From a checkpoint of a small image autoencoder: 48-pixel images.
Rows from block 2 of the encoder of a small image autoencoder, named by matrix and row number. Rows with one number belong to one neuron. Each number is 200 + 30 x the weight over its row's rms, rounded and kept within 0 to 999. All counts start at 0.
Before each neuron's rows are labels from the 100 images, of 14976, where the neuron reaches its largest size: "colour at peak" is the nearest of a few named colours to the mean colour under the peak; "peak at" is the part of the image that holds the peak. Only what is clearly more common there than usual is listed. The data: scattered letters and digits in many colours.
# u: gMLP up (value half) (encoder.blocks.2.mixer.u.weight, 768x384), inputs 128-255
# v: gMLP up (gate half) (encoder.blocks.2.mixer.v.weight, 768x384), inputs 128-255
# out: gMLP down (encoder.blocks.2.mixer.out.weight, 384x768, transposed), outputs 128-255

colour at peak: brown; grey
peak at: top right; middle left
u.322,182,174,257,179,192,153,213,241,190,169,186,208,233,157,184,202,216,245,236,236,157,169,203,185,189,197,208,176,176,198,172,247,218,122,169,221,196,269,207,216,217,207,146,183,159,184,189,188,197,231,116,205,211,197,223,239,168,189,202,119,210,224,231,174,206,202,217,155,202,225,196,195,203,204,162,211,213,198,225,218,217,234,199,188,245,212,221,233,182,198,142,226,229,137,174,211,208,185,207,168,195,213,139,252,144,186,191,177,203,218,228,269,202,110,220,176,197,225,211,216,177,186,176,146,179,192,211,211
v.322,217,153,282,208,157,174,239,215,193,193,216,190,253,159,201,192,206,194,253,213,119,179,239,161,204,218,220,158,173,189,193,250,235,158,154,191,193,214,195,222,205,208,163,154,200,190,160,189,198,179,183,187,226,219,225,225,189,200,214,163,212,210,213,211,230,190,210,185,173,219,185,184,197,198,107,227,218,206,207,237,213,303,226,195,200,191,262,257,198,218,134,197,281,117,151,210,209,176,215,214,216,185,114,249,169,205,191,202,211,202,205,190,203,159,198,190,201,200,243,215,215,193,222,132,126,166,187,194
out.322,199,247,180,209,218,204,198,199,216,228,206,279,158,253,206,234,203,247,176,148,270,218,172,234,179,195,140,235,246,212,189,155,151,210,191,219,244,213,209,188,193,236,238,208,219,230,223,222,233,203,199,141,233,186,174,187,195,267,188,195,178,194,219,180,190,216,241,229,203,158,257,204,204,188,256,192,204,217,218,173,212,142,207,152,204,213,163,146,219,196,190,198,162,251,220,257,229,209,199,177,193,240,219,172,206,182,198,185,207,209,121,231,205,199,165,207,179,194,174,196,140,221,219,203,216,194,194,204

colour at peak: pink; grey
peak at: centre
u.629,182,209,167,203,213,119,169,203,220,199,182,201,181,208,201,214,255,226,190,198,213,204,195,218,143,188,194,221,207,202,199,184,192,77,212,243,216,263,210,200,187,209,207,201,198,204,215,195,202,200,120,206,194,192,192,193,63,199,214,88,199,205,207,143,181,239,206,200,222,197,201,205,188,197,223,190,271,210,195,187,204,172,187,206,198,208,171,186,215,194,221,200,181,230,207,202,200,206,257,175,204,207,206,179,173,206,189,199,192,199,200,259,197,83,206,180,203,199,189,192,181,202,194,47,213,203,212,195
v.629,193,144,258,162,191,151,232,231,209,175,165,221,218,175,218,150,241,190,226,231,168,190,180,160,190,231,197,125,163,205,204,211,224,152,197,195,185,234,182,217,206,202,196,187,176,194,191,184,170,211,146,182,181,184,213,240,153,197,185,139,193,230,206,207,166,213,188,163,188,240,159,220,158,204,127,197,229,178,234,243,180,241,205,183,183,202,281,264,189,174,157,174,243,152,191,221,189,146,235,218,211,196,162,226,191,203,167,211,224,224,211,240,188,141,218,215,169,211,255,239,221,177,199,134,169,216,232,208
out.629,197,160,263,217,155,200,193,239,202,186,219,172,224,168,248,196,178,169,240,198,131,166,254,180,209,220,258,170,188,206,233,268,250,201,170,181,186,182,198,210,204,196,160,161,190,177,145,165,167,176,204,186,204,221,231,192,206,181,213,201,201,212,237,230,216,184,192,168,204,219,154,196,201,210,114,226,197,199,203,215,235,270,218,200,198,211,226,231,184,232,189,200,267,136,143,204,160,164,203,221,208,166,178,209,201,189,190,207,227,179,225,174,216,197,208,201,210,192,225,198,259,159,217,198,148,180,188,185

colour at peak: white
peak at: bottom left
u.4,210,177,255,184,179,215,277,192,170,212,196,213,245,162,188,183,161,250,194,224,191,196,198,185,220,208,169,194,181,205,190,216,190,247,182,184,183,207,172,193,245,212,191,185,220,213,195,152,160,280,212,214,217,212,205,222,366,210,144,238,237,176,203,202,205,223,198,188,190,221,193,216,213,180,142,153,124,205,212,215,196,254,194,200,174,196,270,226,219,220,131,203,226,183,225,198,224,185,124,188,147,200,174,235,189,173,205,224,199,190,212,203,205,227,190,214,191,202,213,211,220,191,175,272,169,185,169,212
v.4,128,186,144,177,226,171,143,222,219,161,181,180,178,186,224,143,185,207,204,237,156,196,178,157,196,193,214,158,200,217,217,213,246,193,228,226,193,184,223,175,189,167,199,260,179,197,178,186,150,169,182,249,137,156,230,183,242,166,222,219,217,215,231,161,127,218,145,190,264,226,188,183,199,204,166,197,204,247,226,238,236,243,213,190,173,181,223,233,198,172,248,223,248,188,182,215,159,193,218,222,191,190,214,153,215,235,159,212,231,205,230,195,174,202,260,137,227,163,254,170,251,135,193,242,209,200,190,187
out.4,220,263,167,217,211,211,199,154,191,232,221,227,160,251,187,219,197,196,142,170,268,264,178,229,199,198,148,241,237,230,199,146,143,205,231,191,207,183,178,188,172,210,265,213,235,237,244,221,220,208,208,195,199,224,160,211,201,250,190,206,178,162,117,201,210,183,225,280,195,160,244,215,201,211,249,172,201,157,180,184,182,126,198,202,202,194,156,162,211,195,220,198,152,259,233,204,223,232,198,190,198,220,230,176,233,208,218,208,177,179,122,195,206,201,192,202,203,197,170,181,164,230,208,205,238,213,209,214

colour at peak: grey; brown
peak at: top right
u.97,182,202,176,202,206,100,189,216,206,200,194,194,192,204,201,210,228,211,199,194,204,203,205,205,179,195,204,208,201,195,201,198,200,0,202,228,209,248,205,210,190,198,201,195,197,198,205,205,218,189,88,198,187,197,194,196,129,191,227,24,195,206,197,154,195,225,204,202,211,197,201,199,186,197,206,208,248,198,197,190,202,190,193,205,213,203,188,195,194,194,206,197,190,217,196,200,197,206,274,185,207,201,194,194,185,212,190,197,196,203,200,238,192,20,200,193,202,200,197,199,186,205,199,61,204,204,212,199
v.97,209,212,190,205,207,255,195,165,193,207,210,201,201,209,201,180,153,168,178,209,209,221,178,208,234,182,179,201,203,219,207,167,200,287,208,162,164,149,202,168,211,196,209,222,216,197,195,199,187,220,266,218,199,203,206,192,289,195,143,312,192,192,187,226,177,167,170,218,211,192,216,227,235,236,213,184,119,151,195,221,153,189,189,197,199,205,203,190,220,206,207,201,176,219,235,175,211,194,133,223,197,214,249,190,231,200,213,199,191,193,199,170,211,357,198,199,211,199,193,206,219,212,201,369,218,213,224,208
out.97,141,164,225,234,173,195,197,230,223,199,205,190,175,192,247,208,221,195,213,168,148,202,243,209,194,179,232,211,202,229,248,250,243,197,205,196,194,196,212,180,159,188,185,157,193,219,132,211,159,155,198,225,211,226,224,191,198,191,214,200,198,201,258,192,190,198,205,177,229,210,179,195,196,200,175,225,204,216,179,208,208,251,215,238,200,177,209,191,191,243,220,168,252,179,206,193,147,215,204,199,197,150,190,168,205,207,188,188,188,183,206,182,188,196,211,196,257,172,219,166,255,151,221,197,177,205,202,148

colour at peak: brown
peak at: top right
u.597,188,188,184,203,202,128,181,214,212,208,192,195,197,204,191,216,248,212,204,198,204,204,212,209,170,194,206,208,193,185,200,206,211,42,205,226,194,255,205,218,189,194,197,180,186,198,209,204,211,201,138,200,189,206,196,200,88,191,221,73,195,216,197,183,204,207,198,199,203,203,193,200,174,181,214,210,281,193,191,185,198,190,186,203,212,200,188,191,188,191,200,194,191,201,185,193,199,205,286,186,214,202,176,208,169,205,194,189,191,205,211,238,185,96,209,201,203,201,195,206,186,208,193,9,186,196,215,197
v.597,210,194,183,161,230,230,207,170,186,179,185,215,220,188,181,171,167,222,186,235,217,212,129,194,223,205,181,193,190,217,191,158,181,261,198,197,222,193,212,142,263,208,217,236,194,194,194,181,163,258,236,210,187,162,221,200,264,187,156,248,223,194,212,169,195,249,175,198,210,204,182,203,220,193,225,125,155,229,216,250,142,172,184,184,182,217,191,196,223,194,225,238,191,228,274,215,224,172,134,184,140,234,233,188,189,170,216,191,216,202,214,197,223,273,198,205,189,209,177,208,202,186,181,307,237,233,190,221
out.597,158,170,211,230,186,190,193,225,228,200,184,170,197,204,226,207,227,191,197,206,173,197,238,215,186,175,228,202,183,217,249,254,247,196,222,197,186,197,206,185,170,183,174,160,219,216,146,179,156,163,194,239,200,243,225,183,198,155,208,196,202,190,221,189,179,219,189,173,217,218,155,193,196,204,179,210,206,208,168,221,178,218,196,245,200,219,216,214,185,251,218,165,251,167,223,187,154,205,203,185,202,161,199,171,202,201,186,142,186,162,241,184,209,197,221,200,247,157,212,164,258,167,209,196,179,209,208,150

colour at peak: grey; brown
peak at: middle left
u.255,197,232,128,193,226,225,174,184,207,200,187,227,183,209,201,199,185,227,184,196,220,205,131,226,187,188,179,242,225,213,204,119,177,255,216,212,259,211,200,169,210,208,217,242,207,211,219,192,196,239,222,210,201,183,179,188,210,208,177,252,200,189,208,152,171,259,201,205,235,191,212,216,217,203,235,130,159,234,202,157,205,163,180,181,198,212,159,180,226,191,235,216,145,312,234,207,206,210,149,172,184,215,241,171,217,183,205,207,198,197,189,223,210,284,194,199,200,193,182,184,190,189,192,324,230,241,194,202
v.255,189,210,198,173,210,264,191,209,194,178,188,189,237,182,208,139,151,193,212,221,182,176,156,184,243,216,215,175,199,207,196,206,207,311,209,175,207,153,214,167,231,199,198,252,196,175,178,204,207,207,268,220,196,175,220,213,338,177,200,303,227,202,212,213,183,198,182,188,211,222,188,200,204,205,190,188,138,222,208,227,216,198,195,197,212,190,199,216,192,207,204,244,220,195,223,201,187,196,156,230,139,223,211,189,233,175,192,197,239,212,219,163,222,312,214,171,204,191,225,187,217,193,202,346,226,206,171,202
out.255,232,248,166,197,206,209,212,162,203,184,195,216,175,242,202,190,162,157,173,212,246,227,185,186,214,210,147,187,247,234,227,174,168,207,239,176,206,173,165,196,194,203,239,226,259,195,211,192,175,200,207,220,194,253,165,175,203,244,191,208,200,105,151,215,176,182,208,235,193,198,222,219,201,244,210,168,194,183,197,214,241,181,205,176,202,199,204,203,213,209,214,221,143,228,208,184,188,188,199,197,199,181,221,202,244,194,213,244,225,137,135,167,233,203,225,203,235,157,219,157,235,153,197,203,191,223,201,194

colour at peak: pink
peak at: top right; middle right
u.147,161,241,135,210,237,240,161,215,234,192,204,178,134,231,219,245,206,164,186,171,237,224,184,237,211,185,212,242,243,193,223,156,180,254,237,186,246,143,216,196,163,198,228,222,206,192,225,238,246,173,251,190,188,185,158,166,211,190,227,247,180,207,177,217,173,154,223,232,235,185,212,208,196,210,267,208,214,175,188,160,221,128,186,199,211,213,137,160,170,184,246,204,151,249,195,206,193,225,213,219,218,209,236,152,245,201,193,182,188,196,184,159,192,264,210,194,211,187,174,169,157,217,220,251,233,206,228,197
v.147,147,222,205,184,214,188,205,228,249,196,198,211,163,198,268,133,161,194,166,156,181,168,212,184,185,180,198,209,240,178,166,225,258,258,169,228,207,207,181,216,152,196,150,256,179,206,200,190,131,154,180,178,205,128,261,158,244,199,174,264,190,223,235,164,166,197,226,193,221,227,221,154,215,215,198,193,151,230,233,196,184,246,251,218,134,170,254,183,180,157,192,221,243,245,181,263,162,186,177,186,219,205,217,168,220,253,167,211,237,215,188,210,213,217,177,181,171,213,237,214,221,189,179,275,219,189,166,178
out.147,245,187,291,244,155,198,207,201,193,194,230,201,210,176,215,184,162,184,242,184,157,187,234,184,214,217,237,192,185,212,192,237,210,201,168,184,195,194,205,208,216,208,187,171,188,197,110,173,205,189,202,144,216,203,207,220,203,241,207,203,202,199,227,243,256,200,232,177,173,192,200,202,198,207,145,234,195,212,244,208,232,269,223,197,196,188,214,202,207,222,172,207,270,138,170,209,211,170,204,221,199,156,177,232,195,197,199,279,222,209,189,184,223,197,179,193,191,217,243,220,216,191,223,197,166,179,180,198

colour at peak: black
peak at: middle left; top right
u.256,200,206,167,187,214,277,167,193,192,208,192,176,212,200,190,203,181,170,198,205,208,209,183,224,270,201,203,214,189,192,200,160,195,310,205,154,190,138,211,193,208,202,213,216,203,195,221,215,231,217,284,214,193,199,181,204,338,191,196,310,196,200,185,216,191,164,190,218,193,203,201,218,173,190,219,202,149,182,189,181,199,176,159,210,171,207,166,198,180,195,222,203,162,233,202,193,196,204,161,230,177,194,225,189,242,201,203,201,192,210,207,160,203,363,210,195,209,202,188,193,185,214,196,380,230,219,211,218
v.256,211,186,200,169,200,258,219,187,198,214,212,253,224,202,191,194,197,224,211,212,213,190,165,212,229,185,176,193,202,220,111,189,161,274,171,167,229,168,207,197,269,199,182,253,191,206,184,187,204,210,276,185,231,138,208,214,300,206,201,275,220,186,251,219,198,221,192,210,192,204,226,208,204,205,211,192,161,247,253,194,200,203,235,171,221,205,205,178,202,195,153,207,209,241,198,206,228,190,160,196,180,274,233,209,189,178,197,219,213,242,178,192,213,302,181,203,164,240,202,202,152,191,203,292,199,163,191,226
out.256,256,184,270,226,168,201,207,191,170,201,211,129,236,185,155,183,202,197,229,232,169,195,238,189,221,199,248,205,159,178,179,243,208,200,196,192,178,207,207,247,212,225,179,152,187,192,190,174,238,206,210,187,201,206,206,232,200,178,205,200,195,212,187,238,284,228,217,163,155,206,168,199,201,203,172,235,195,198,187,221,194,228,198,263,209,197,215,210,208,227,170,206,232,139,154,169,221,183,199,217,196,191,175,239,177,187,215,230,202,225,243,196,204,203,202,196,190,226,210,288,154,249,209,200,178,194,207,224

colour at peak: brown
peak at: centre
u.748,216,203,224,207,187,260,238,191,166,196,215,194,217,182,214,137,140,157,226,206,177,193,198,148,271,224,203,160,208,200,187,215,207,269,190,169,200,140,184,189,224,195,187,224,202,176,184,207,198,176,248,194,206,185,217,206,300,203,192,270,207,195,204,241,214,168,195,204,182,204,201,184,236,227,127,219,125,204,223,238,197,257,249,189,194,186,261,220,195,198,185,200,231,164,192,213,199,193,152,253,206,198,192,218,244,222,199,208,223,203,196,128,218,271,184,202,180,218,239,198,228,201,225,291,200,196,176,221
v.748,158,190,200,167,206,207,203,236,207,155,169,195,218,170,244,160,170,188,269,202,155,157,167,164,221,224,208,150,230,212,208,224,198,234,187,204,227,185,231,169,235,211,202,249,202,169,161,205,202,183,229,201,212,167,223,194,269,215,220,210,247,215,240,216,160,181,214,171,203,236,182,188,212,205,140,211,177,218,269,249,252,237,239,150,212,201,236,254,181,192,182,255,256,155,174,216,210,182,180,239,174,209,169,205,194,199,155,200,286,204,184,175,226,249,211,166,199,169,263,162,246,147,218,223,189,200,175,179
out.748,195,230,204,225,211,196,188,196,206,217,230,223,168,269,192,234,226,201,179,176,262,230,179,230,181,188,175,243,204,198,169,196,145,198,202,213,239,206,204,202,206,201,237,211,226,236,222,247,254,217,200,158,216,184,178,189,192,230,212,194,124,192,173,229,214,216,239,219,212,143,230,200,198,204,236,258,204,200,185,160,225,152,200,179,207,220,139,140,186,190,202,193,137,248,207,208,209,252,207,199,210,216,199,188,208,195,173,163,176,219,131,215,183,197,159,198,182,216,163,208,101,237,214,196,217,188,202,191

colour at peak: brown
peak at: bottom right
u.398,191,242,181,235,214,228,194,195,234,173,217,194,126,231,247,191,182,153,172,182,227,214,182,221,189,186,202,228,260,267,239,192,176,250,223,181,257,164,198,142,184,207,214,241,225,225,190,207,205,175,195,203,206,185,186,155,230,208,194,240,179,171,210,192,196,191,215,215,231,172,221,223,235,242,234,207,158,189,183,193,205,149,215,207,200,225,170,171,192,221,245,204,195,223,240,210,189,211,172,188,229,191,268,124,263,220,202,189,193,162,181,159,232,223,200,169,219,183,171,150,203,201,253,295,236,200,194,183
v.398,176,166,189,196,186,170,168,240,215,227,193,167,218,205,178,232,238,189,212,202,182,203,222,221,188,177,245,210,160,161,207,204,239,115,207,224,177,224,226,233,182,185,188,151,167,197,228,221,214,205,176,233,145,217,184,219,123,154,225,125,187,231,172,197,216,163,167,208,204,213,171,203,149,167,196,191,274,176,179,183,197,198,153,219,223,202,206,205,154,190,187,189,187,175,187,175,182,228,254,193,206,194,172,221,175,204,194,178,172,212,247,219,147,121,243,226,209,211,170,213,172,227,175,55,187,260,240,203
out.398,216,229,221,220,192,199,209,186,204,206,222,247,160,246,229,158,169,194,196,163,205,214,194,189,204,214,163,190,303,242,218,190,176,204,186,184,208,184,182,181,206,208,235,226,222,208,105,189,160,195,196,169,217,210,186,169,204,268,191,206,205,160,237,220,193,214,225,217,201,160,254,201,201,228,187,205,196,221,260,206,205,189,224,142,196,193,217,165,222,194,195,199,237,215,218,225,213,191,199,204,198,185,203,170,212,213,199,252,223,191,80,185,222,199,181,202,197,184,227,168,249,147,217,201,208,200,176,208

colour at peak: brown
peak at: top right
u.739,202,196,192,192,207,258,178,198,189,201,200,183,220,192,199,186,150,158,204,210,192,202,193,201,261,204,208,194,195,196,197,190,201,302,203,158,193,139,212,194,209,198,206,214,200,195,203,218,223,203,259,212,197,198,199,210,399,194,194,295,200,197,194,221,197,161,187,209,194,210,198,212,186,205,186,210,140,187,196,204,199,197,186,205,180,200,199,214,178,199,224,201,191,200,196,197,196,202,157,239,181,194,223,196,254,203,201,200,201,208,205,148,205,330,210,195,206,203,203,197,201,203,204,363,230,218,200,208
v.739,188,145,220,205,191,228,201,211,218,216,200,188,266,148,196,196,196,191,230,238,123,173,211,171,219,182,234,165,162,190,210,258,251,261,167,187,197,185,199,208,215,174,169,183,162,210,167,201,191,186,233,232,208,195,262,211,290,178,213,251,239,228,236,223,198,213,161,149,205,231,179,196,177,177,141,209,182,213,214,214,197,288,210,197,176,173,226,234,201,199,186,186,272,141,202,201,182,202,195,208,188,213,143,218,193,203,183,162,200,203,254,164,201,262,205,183,212,194,209,198,233,195,197,263,182,194,203,185
out.739,258,195,250,210,172,210,215,194,173,197,214,123,242,193,153,182,185,196,233,206,173,190,241,192,220,218,256,176,165,165,172,243,211,206,187,183,170,195,198,241,205,236,186,153,197,158,197,186,231,197,211,179,223,220,199,233,208,165,193,204,192,214,185,229,286,191,206,190,150,206,169,199,205,199,157,213,193,185,189,222,199,233,198,280,209,202,214,219,203,232,156,199,235,140,140,190,244,149,192,214,201,175,168,239,190,171,225,232,224,212,258,195,218,203,204,201,201,219,224,260,162,232,207,205,167,194,188,232

colour at peak: black
peak at: middle left; middle right
u.49,206,174,239,204,178,232,238,191,175,214,201,190,223,192,184,209,177,210,203,219,196,207,219,201,234,206,217,199,182,184,181,233,232,276,199,178,184,172,163,227,207,198,203,178,196,199,194,200,184,245,229,213,184,213,215,225,408,189,194,245,212,222,189,217,213,187,201,192,191,228,173,184,189,181,171,184,152,191,194,196,203,233,202,209,196,179,248,223,205,212,166,188,217,174,197,181,168,201,124,214,189,187,129,245,194,184,209,209,197,195,218,183,180,259,194,228,215,208,217,224,214,200,173,278,171,200,190,196
v.49,183,178,215,209,198,153,201,228,200,198,182,192,216,187,189,204,226,203,227,193,177,195,217,196,171,199,213,202,183,177,196,229,226,77,195,229,204,243,193,229,190,181,180,175,180,182,191,209,211,171,161,204,187,202,215,203,104,182,211,116,190,224,197,192,209,194,193,192,208,240,192,195,186,192,176,224,284,196,197,190,208,228,206,196,207,191,204,228,156,185,188,197,219,167,154,195,192,216,290,197,239,196,114,232,146,221,181,178,192,218,206,234,185,124,213,204,199,198,201,205,196,198,184,4,167,199,213,186
out.49,243,238,141,177,211,208,207,153,195,226,160,212,198,225,165,214,202,200,160,219,236,259,160,234,205,199,134,226,198,223,202,154,142,204,238,193,202,195,190,180,185,201,251,191,249,231,236,199,205,215,208,218,183,245,151,204,200,216,192,202,207,155,96,194,203,214,209,262,184,181,205,229,200,200,236,172,199,175,155,203,181,148,187,230,209,204,152,174,225,205,225,204,100,234,258,165,218,202,198,142,200,219,221,192,214,186,220,209,157,175,165,201,210,204,213,200,224,165,172,166,179,206,189,204,222,219,242,208

colour at peak: grey; brown
peak at: top right
u.335,190,204,188,204,204,118,200,204,215,199,196,210,191,203,203,206,236,219,195,198,206,197,201,205,147,192,195,212,205,204,203,197,199,91,202,236,214,255,200,199,194,206,196,196,202,205,201,189,190,197,102,204,202,199,200,194,86,202,204,77,199,199,211,145,198,264,206,192,215,197,202,201,201,199,210,185,270,214,199,192,200,193,202,199,200,203,194,191,219,201,205,200,200,220,205,204,201,200,249,178,209,202,203,191,182,197,192,199,199,197,200,235,200,35,197,198,201,197,196,197,199,196,198,0,199,190,200,189
v.335,200,186,174,170,183,153,192,195,183,214,158,202,235,174,181,225,234,245,232,210,191,205,201,195,192,212,209,202,184,176,183,207,217,86,202,242,207,259,206,219,193,185,201,173,186,194,201,187,219,213,166,189,173,213,177,213,51,197,222,108,222,216,191,183,206,221,184,196,191,236,172,187,170,175,197,205,274,203,199,192,199,213,202,206,226,193,194,216,210,168,174,206,191,187,190,182,215,199,266,179,196,210,138,243,145,197,192,209,190,224,193,278,184,112,197,213,194,198,198,206,192,206,177,51,185,212,237,207
out.335,152,155,221,257,186,196,192,240,213,195,219,163,172,206,261,198,221,164,197,200,174,192,246,199,191,191,243,194,202,205,267,256,253,197,217,195,178,192,182,199,159,180,178,177,194,201,153,212,162,179,196,244,187,223,235,179,199,149,207,200,185,201,201,204,177,186,183,191,223,213,172,196,199,208,179,223,202,181,140,208,192,230,202,230,197,215,219,219,163,217,227,178,240,172,193,182,111,221,201,214,216,151,202,182,209,218,191,144,183,168,227,175,182,199,218,200,249,182,211,166,254,189,204,198,177,201,201,167

colour at peak: grey
peak at: top right
u.141,185,198,185,202,199,89,196,213,207,203,193,201,192,202,201,208,225,213,200,194,205,198,204,203,169,193,199,206,205,195,202,202,201,29,200,233,211,261,201,209,193,200,197,191,195,200,201,200,202,198,90,194,192,199,200,195,128,200,208,34,198,204,204,163,197,233,205,199,211,198,204,203,197,195,207,203,249,202,197,191,204,194,198,198,211,204,193,194,204,197,202,197,196,204,195,200,200,205,256,180,210,202,192,198,176,211,192,197,196,200,200,240,196,30,199,196,200,200,197,201,195,203,198,58,194,193,209,199
v.141,200,201,193,183,203,247,236,191,197,187,195,213,213,185,198,173,148,202,204,215,198,174,152,188,238,206,193,175,195,210,200,198,205,289,188,187,208,178,195,176,247,198,190,218,209,206,185,176,168,232,261,220,211,195,220,200,344,210,169,288,222,194,225,201,188,228,187,186,201,210,199,211,226,199,196,163,107,226,220,237,189,213,203,179,201,197,215,205,219,204,200,223,213,197,218,205,209,161,107,195,166,214,218,203,207,149,206,202,223,198,198,175,209,335,199,206,194,196,212,204,230,163,192,390,204,210,186,197
out.141,174,164,237,231,168,196,197,235,216,197,210,224,178,198,250,205,208,207,210,166,163,184,224,205,191,192,205,206,220,227,222,250,230,202,178,203,215,201,200,188,195,195,164,174,209,220,129,173,160,171,195,195,213,221,232,189,201,235,206,201,205,194,294,196,197,222,218,148,222,190,185,192,200,202,167,229,200,233,215,204,210,260,228,184,202,204,212,187,215,219,201,176,244,179,198,226,162,193,201,189,203,169,192,179,197,204,188,201,218,187,165,193,196,198,193,201,231,182,224,174,255,114,224,200,174,181,190,154

colour at peak: black
peak at: top right
u.357,196,203,197,193,208,263,230,208,201,199,201,191,196,201,198,203,140,182,208,202,193,201,203,185,262,196,195,193,201,193,199,184,199,303,195,163,214,142,194,193,210,212,196,198,206,189,206,206,209,215,256,194,207,209,201,207,422,194,192,291,204,200,208,225,196,151,212,197,216,209,198,193,227,198,197,201,126,187,214,187,214,197,199,200,204,202,213,205,188,199,194,214,201,207,204,205,207,184,141,230,211,207,187,207,224,184,198,197,210,202,203,159,195,339,202,200,193,207,199,207,200,195,199,384,194,189,199,221
v.357,236,165,276,219,165,172,261,189,193,199,210,211,243,179,216,140,176,216,241,204,157,172,238,166,179,233,190,170,178,213,204,261,219,170,151,204,199,238,167,189,211,208,145,171,209,188,160,164,152,195,140,201,220,219,257,217,182,206,187,168,209,191,231,189,213,242,218,165,180,219,187,191,213,198,120,194,193,220,241,264,199,274,234,177,176,206,260,229,221,217,127,202,245,152,171,211,212,159,192,179,194,182,144,229,174,192,188,230,228,206,217,222,228,101,180,179,183,204,236,215,246,184,214,122,158,184,154,205
out.357,226,246,188,203,216,211,186,166,174,219,212,182,201,251,158,237,208,217,179,183,240,235,185,228,213,205,200,240,181,171,160,178,154,206,224,170,204,186,187,217,195,231,255,194,217,201,263,230,282,214,217,170,202,201,168,222,197,191,200,201,130,206,104,223,250,195,207,253,183,169,209,211,199,206,235,213,196,168,162,185,219,116,180,223,209,220,143,167,186,189,214,215,122,233,191,185,239,228,200,206,200,220,206,201,207,180,220,187,179,231,163,201,202,204,179,199,178,217,151,225,95,255,206,203,221,208,207,227

colour at peak: brown
peak at: top right
u.601,197,203,172,198,207,131,173,200,207,205,193,205,199,204,198,212,261,222,194,200,204,206,196,217,146,192,198,217,200,196,203,186,195,90,208,235,202,254,208,198,189,196,207,188,197,202,210,197,201,207,141,215,196,199,195,199,63,195,210,82,198,201,191,161,199,252,196,200,209,197,199,200,178,189,215,193,309,211,193,188,193,188,175,210,208,202,181,192,221,198,209,195,192,219,211,196,207,212,270,179,199,207,206,192,182,197,195,194,189,206,208,240,194,76,200,200,199,198,187,196,186,211,197,0,203,205,218,196
v.601,205,202,232,181,197,244,199,194,160,173,214,201,217,170,218,196,177,202,237,191,166,188,176,189,261,227,207,175,192,214,186,191,204,278,178,195,217,167,204,179,258,205,193,239,171,173,150,201,220,182,259,163,233,151,200,217,294,217,207,254,229,217,248,244,183,164,203,196,205,225,177,185,190,186,155,191,163,240,257,227,225,234,229,153,213,175,207,227,205,199,183,228,231,170,177,230,245,183,187,224,171,215,164,218,210,164,188,225,250,227,175,168,210,274,190,162,162,191,242,188,213,170,206,281,212,190,200,234
out.601,202,168,240,249,167,194,203,221,218,196,208,214,206,184,231,190,192,187,206,209,165,174,236,188,186,202,203,191,199,237,246,254,240,199,188,197,187,199,187,185,205,192,162,147,226,216,127,140,128,186,193,220,213,256,233,189,204,223,198,200,227,174,263,204,210,227,205,154,198,196,189,190,199,208,161,212,202,227,216,226,171,263,210,210,195,219,234,217,231,239,191,177,270,155,203,215,167,160,201,187,202,173,189,190,190,197,191,199,211,152,220,179,219,195,210,200,237,176,225,188,277,144,216,198,163,181,185,166